From a checkpoint of a small sound classifier: mfcc input.
Rows from block 3 of a small sound classifier, named by matrix and row number. Rows with one number belong to one channel. Each number is 500 + 40 x the weight over its row's rms, rounded and kept within 0 to 999. All counts start at 0. Numbers have three digits each.
After each channel's rows are labels from the 100 clips, of 14976, where the channel reaches its highest value: "responds to" is what is common among them; "loudest" is the band of the loudest frequency at the time of the peak. Only what is clearly more common there than usual is listed. The data: synthesised imitations of 52 everyday sounds, one a clip.
# convs0: first width-5 conv (model.blocks.3.convs.0.weight, 240x240x5, each kernel summed), inputs 160-239
# convs1: second width-5 conv (model.blocks.3.convs.1.weight, 240x240x5, transposed, each kernel summed), outputs 160-239

convs0.114:537457455457453482530413573497432483474452495576516557449411592502493481489537488506505465511437497518463492528531508506489559551484485536583535481516478564502492517433568507460493492481486482518534526457493494485477550562568472492490493520
convs1.114:485446550439479511443495466460459490539469482493477539557513494520548562493478537478526552530486474524421405478484470475495482497610552567473508504473529500485486447412488520497494367478456496475455514574515460520502452468438471482495453481
responds to: household; coin spinning
loudest: 2000 to 4000 Hz

convs0.233:511498458565527527520523414467531433471555507481448533422500464464562431541516402547533467454565519485458480485565523497471559494577490511514560549477457485473472477538436443537518509464465533512543540518477505547504500481540487507497504502
convs1.233:519475443519469548421432478486437415450523476530457505474493525520465510472528496505485507514457394439499437532619545455452473511499442485528467458524554468421489497567519439471446523553479487519401475451433508517474519451427424448546556545
responds to: household; doorbell
loudest: 2000 to 4000 Hz

convs0.127:512420482559541460457456479508446448496514472408561460532521477403556526562501418449448534493436474444528540461557559423452539459432479437529488484442510494510517528521480464491502548437411443489490502461500486491468539551520526440451484419
convs1.127:474512564464575435518454415511492543508467448538498504450512483504555517519549518455510510518580502484489422466498468549485513493517463461451498473525530573463488411548474477477479499505461563510488465479543456467502499515446552514545537496
responds to: animals; meowing
loudest: 500 to 1000 Hz

convs0.137:530522473542520602580462545484525503512441485549496491572429488535454531468489452549481550548442511509505475458491432420474535551451454508558503470532495516492458553461393470463557487538435512451490494477438532495600508512434439447432546467
convs1.137:518459494498571528414467508453522477508532468510502566537511423455518489527515516537531474448534477471531549550450593547430573544434508474507486592498459520561527576493507508533502553478571447465537415441465570570585422459533467484542453507
responds to: animals
loudest: 2000 to 4000 Hz

convs0.60:505469474567523533536537543486509513474509492456486496525480540446479532461507462560516500482444477531483547472539506523530448462456573485466494516562507456563429518489434508498539540441597485518527466514526548522499578489495501513502426527
convs1.60:449474509501515496487453515517485465522492526524582529529544491495596516546466508605486498504554598544508483454499532485485498457512520508503522553556491422483516495487581468513490465598454516470525491478512489506510459566442524468521449400
responds to: animals; meowing; signals
loudest: 500 to 1000 Hz

convs0.43:567485516539540528450519476522598533428538504505521538486484540512506479465486501455530498523574560454505549526494535484501435492533492494570539515464497534472559524588521507467535533452431545454489536535482484471523597486587433525516485477
convs1.43:507554521536452490493442537418479416534418516486501483495482448492459458494470534541519453523525457529460497534425462478541546541454482469548517482444559536469484478492520500490507512480529440565483563539500518429452498474497490531541499435
responds to: household; coin spinning
loudest: 2000 to 4000 Hz

convs0.23:483536529474384477535434509486484494493495487507521544497432470478526474563524481527558530482525431545573445480569556457490476524461508507475502559408498514482484571463469391526506521497418483475525508431482482442496493544534453460519524552
convs1.23:553462401590591493483565460507499518454516465468470495493509566478493493471480520486530505486468464466521488581512458506512567490441461428518483580432521505417453490463498516509524349475487510478482464494576440475466510429461491527508484472
responds to: household; clock ticking
loudest: 2000 to 4000 Hz

convs0.221:529519448490517457461515542481404489513483453501436494462445471567527429497560412458543534465487503513480457537473554463460496527410516526488525542461532495446516472473468532474489513509572473493518449493508517405540558498474552495518484463
convs1.221:452526479466441531555469583460542464471552468542525549473530532491481520519545571550472443500529481446488514501503456466507529503580507578481479578497486443500434566614559561513532584521500436539526482549462483495434490580496482465522573464
responds to: laser zap; machines and effects
loudest: 250 to 500 Hz

convs0.17:513444444538585490553480564484500452501513503493488553469467491474449475463450535570447497538458443620492446523528573510495495541495471497510546540508534511501481493516518529517469493503543537518545456492501444539515445546558514473491492512
convs1.17:504465490510454509503524513512438498498488538445487548535504442501434522453521456411486536432545575486465581476493456410531532452417587466496469534510478437454516511518523440529452511552490436462528521486468472511602505507442450477538512514
responds to: animals; crying baby
loudest: 1000 to 2000 Hz

convs0.128:480514508529476480488583483576466498440482438545520520430543460484463522454510443501536473506529512443510504493527478548520514446499579521489449452495520497521495531454517472448439571492456453530493509473580446436479465507510480528515467491
convs1.128:532501480520461500479509459510518569485585500515542536529541510436480488492498540529494461532501501448519570422564448530477527516454488590490508496579519514478493605533543510522463557528491427519469469537481413444437449525516510511541471475
responds to: nature; water drop
loudest: 1000 to 2000 Hz

convs0.122:505465454567535517539488533466491479541532493507570482431556512459464460529448424552430465429467515460505428456487470497519513405585498573465488512515504478452470488459562466478420563521489456520534488560467547490484506535461473516450477477
convs1.122:436499521545466532436447438514487592586569468460532505513566516450480495533430554480482487460521505549483546535517474511571501526527464527496491487500545511454530481498475585584432519433506517499525544467497436536543428486489465482510481560
responds to: meowing; crying baby
loudest: 1000 to 2000 Hz; 500 to 1000 Hz

convs0.81:496444512584504548460449502488472485462498501552512522505454515508477441505541469520507513534486521507499555475551378477464438499538512422497475469502451443475528497515562510569433550423559520509433519509467515529510435523435500470448493507
convs1.81:479483481494501549532465505501502449549467462423513566376526535467462491532504445498465477468552530514474475497490595544557472459530570528552537518484444452515538447548518476537533472543480444433557460458452435526492412517512550523516506455
responds to: nature; water drop
loudest: 1000 to 2000 Hz

convs0.192:514532517552594547489475510509481552479538579485478509491513539531434526416513462376507594505550483496562520521528457475496434529493541529468543529425471431540523526591503459486491589520457504510557528456461458543529522533506480487508517485
convs1.192:531525446499537606480476521505582482459540468499555514460465396504449501470535464522562466503468495469506507508525553531446439518511539508483482447440516500480404490611456472486494447566563470539520534542485522454465462475432469491538445471
responds to: animals; meowing
loudest: 500 to 1000 Hz; 2000 to 4000 Hz

convs0.198:438405454471472402483542508491491475459510502450431482497414515535492408516476601485490533520501550432495525550499562506511506454491431491530488491471555490466496457489525513528510517534542507479461560503525495542447456474473548498528471478
convs1.198:470486422566447521584473535509526466535559482453520540489444482486525541523577479453500436542523458537510454505536566533527560495552457585539456480467516523566507538513441533451484439573482600426536490474442480525538457509454529524476567441
responds to: meowing; animals; siren
loudest: 500 to 1000 Hz

convs0.66:546547432550490539512459511507502523522434512429552543483521450458557406487451489509447510479463486448531469482528475443478518511401510574529472544474480518488523532453468521532597515532445504462496450482501491492484506490477490493566471490
convs1.66:527468519474522409559469500446532452552571517494546429489471468468493508490500463510479525510432534460504489504592507528488529500497480551479493416535566515488493565504465477498465484539481453490487428495444469481547556492466504400533495502
responds to: laser zap; meowing
loudest: 500 to 1000 Hz

convs0.105:474479460502461492533549505488549492513542470483549479537440491521469564478505442518580481442563503440508472532536472521409443491448516541475476497465428505501488521491494519529398567500478461554524573547550499459539494480571529511458470537
convs1.105:515489530457483489516428434477558459560542570515480554478428490513454510399428511564533536379442545520488449497544476442481479469430468425452494484549453419537415500493584432494505527468472460514481437535513487416554501459468491523535435466
responds to: household; coin spinning
loudest: 2000 to 4000 Hz

convs0.65:510502539529478542496418545499449487522548506491534495476466513471453492562504492478449537508551499493521469487407524496444502504554570466492514493468552483515453502457496547471497465479461530445482438474511488482498507547433520511529512503
convs1.65:503475469423509533505449523475504449494424488463553553449495478423520531540508457457469512535478477419507524469434516516523484538510518515482431515460458455495563462460508503505563462454555434484490472479468456487449491486372520490541457522
responds to: water drop; beeping
loudest: 2000 to 4000 Hz

convs0.227:504454522552484490534471522535479506520478415473510463442558480470527585503483568555560477454425541418498572479493439464526500510511469460513525513526473413504541492458534482539460488413489527507560510558406522504529526449482511490548472497
convs1.227:477424458498545503544417470460526515430570516419512465530481530509509583467457480521461514493533524463536524475497512531518457421446504468490522420483508521500528567459438444500417513485445470478514502501507496538535452511519500467532522537
responds to: signals; coin spinning
loudest: 500 to 1000 Hz; 2000 to 4000 Hz

convs0.13:511475445527529477575532494454504464549497482585492558466497523523471515468441520529497529537559397499551528555492575522528456502538520494473543522457517507479432484539466481569455519488477488563595526499471480490590462564506521439503476534
convs1.13:522520535452468477513485551505489501493460495463525598518442496468531527437564509580489507441486482476551441525499520521502483532488533513469451491484424495583543481570459521550524500538495489462434512480480488463563461534491507537577480469
responds to: water drop; nature
loudest: 1000 to 2000 Hz

convs0.91:498457511537539480586478531482490508495498507481528532520500477544576536588514454549484477562453473503516511516519503548512527492463493519516487508442503568406502548437579497584482530429569460490524408504413478482477475504541559487518534525
convs1.91:515546457478559474437482472534545538484526466465436516496468503524541449518534542478523540461485460444530475538479550512563563460470561553503463522499428474527578445537455454537499459461440485447377485504514486492493541503459539478537553463
responds to: household; coin spinning
loudest: 4000 to 8000 Hz; 2000 to 4000 Hz

convs0.174:448578496558504493502537466520521541482584479563492454468450528518496507536531440442546480529525516486473502485464339550502496497509584597559516504485497555447466502436487461503460575480528517516528537518499487530475528471488458505458473550
convs1.174:473466476474499599516472437485442466481529507478457493415559502579462490422489508523479463515580613510480493535536544453453504568468540523559552428489466483501514472548522446486519482484542469504433483532475491479413531500499551468475461590
responds to: water drop; nature
loudest: 1000 to 2000 Hz; 500 to 1000 Hz

convs0.59:468542455476490485571524494542470547484483502506514430464549566467440565449553466469517428495562448577520544496547563552444486597483519520469528480520523507556449437443429480545530539481586489486505475485542541467442487539477552504530564514
convs1.59:484477536469491462506506501446527588470480443513488535523478445563419461529528533441492548501471477462470533503495557476469529473512473522463507496480488508523504525416476533462592517496480490462473500503418504535510482565518543489480533509
responds to: signals; animals; siren
loudest: 500 to 1000 Hz

convs0.164:519518478479535481537475514535417524447486568508506512556555573537403512505480515469487512444584544494550499486527526479462464485485462530512452498460504467418441521446446474563499536465526466465514542491504500451517487567486499496471542528
convs1.164:421420509497470505507534504507495470569503505492534503483523492552458499554495494501519533462449535510486568447505475483543500465487505520555434517494423518501454554497510495510517558609480533496566473495544535507469483481617521453526473586
responds to: animals; crying baby
loudest: 500 to 1000 Hz; 1000 to 2000 Hz

convs0.57:481564431487476569513448421453451511549521517459440512496534514509417487527551480501582493479577501519480452457518534445536562516578632525508481460475510509499523513579453491529515506542533508478442474512503469529501461516511518485568521382
convs1.57:528473558473536503532473510557474537516514451502495454515542524534434500502534563573510532546401496470474469533484621411424467573507467476473474512450469487479517585497568467520516552506424538523534522482410461489453577545539520511477507544
responds to: meowing; crying baby
loudest: 500 to 1000 Hz

convs0.119:435528526520497564576526533496565467506471503533518516518437545495510454494524563522571429563503465567623555551450476557472480484530519515480499516484509536506495466480506431488461547569508533431541461470453501483507507504492432454503506512
convs1.119:496485488451522579494492434518486438481485492538494549517483534514471528496489495506500456482418516574518503468539513409443528440450581440490509443560564480497497507478569487426515473413526466549413471528467546530508481472476578478418511449
responds to: laser zap; machines and effects
loudest: 1000 to 2000 Hz; 500 to 1000 Hz

convs0.163:451459545480514495480490524496558494462503543555479530490555509466531535521496469509543568503407482524489570602507495444457447558602472546451554529478506476489490512458557540433544380480463497541503495524507502422441481446442400449534506542
convs1.163:517437445494464564507536491501464528549503476429529526484493440525456543454504535508510503505438479460528451471506491512450470543445442455500548495467520497444588498507452524462469531441511429491496476473473454456485503460534471533457570513
responds to: meowing; laser zap
loudest: 500 to 1000 Hz

convs0.44:434492548564530527483461511448536477505538588452580489516458530501534481531466512510484440498424492543527512459506456520512493459556457475452508444462476469517469511510506471429454488516484494472492573464546587527471381513476516514471545490
convs1.44:521485451527470499528507441457478437467486460516627530487531477448500435527490496480434433418478558525518465476510475533470600447547512517456542500521499475491460507524559514485506460459493567499558555566506485540458475463480489497467512544
responds to: water drop; siren
loudest: 500 to 1000 Hz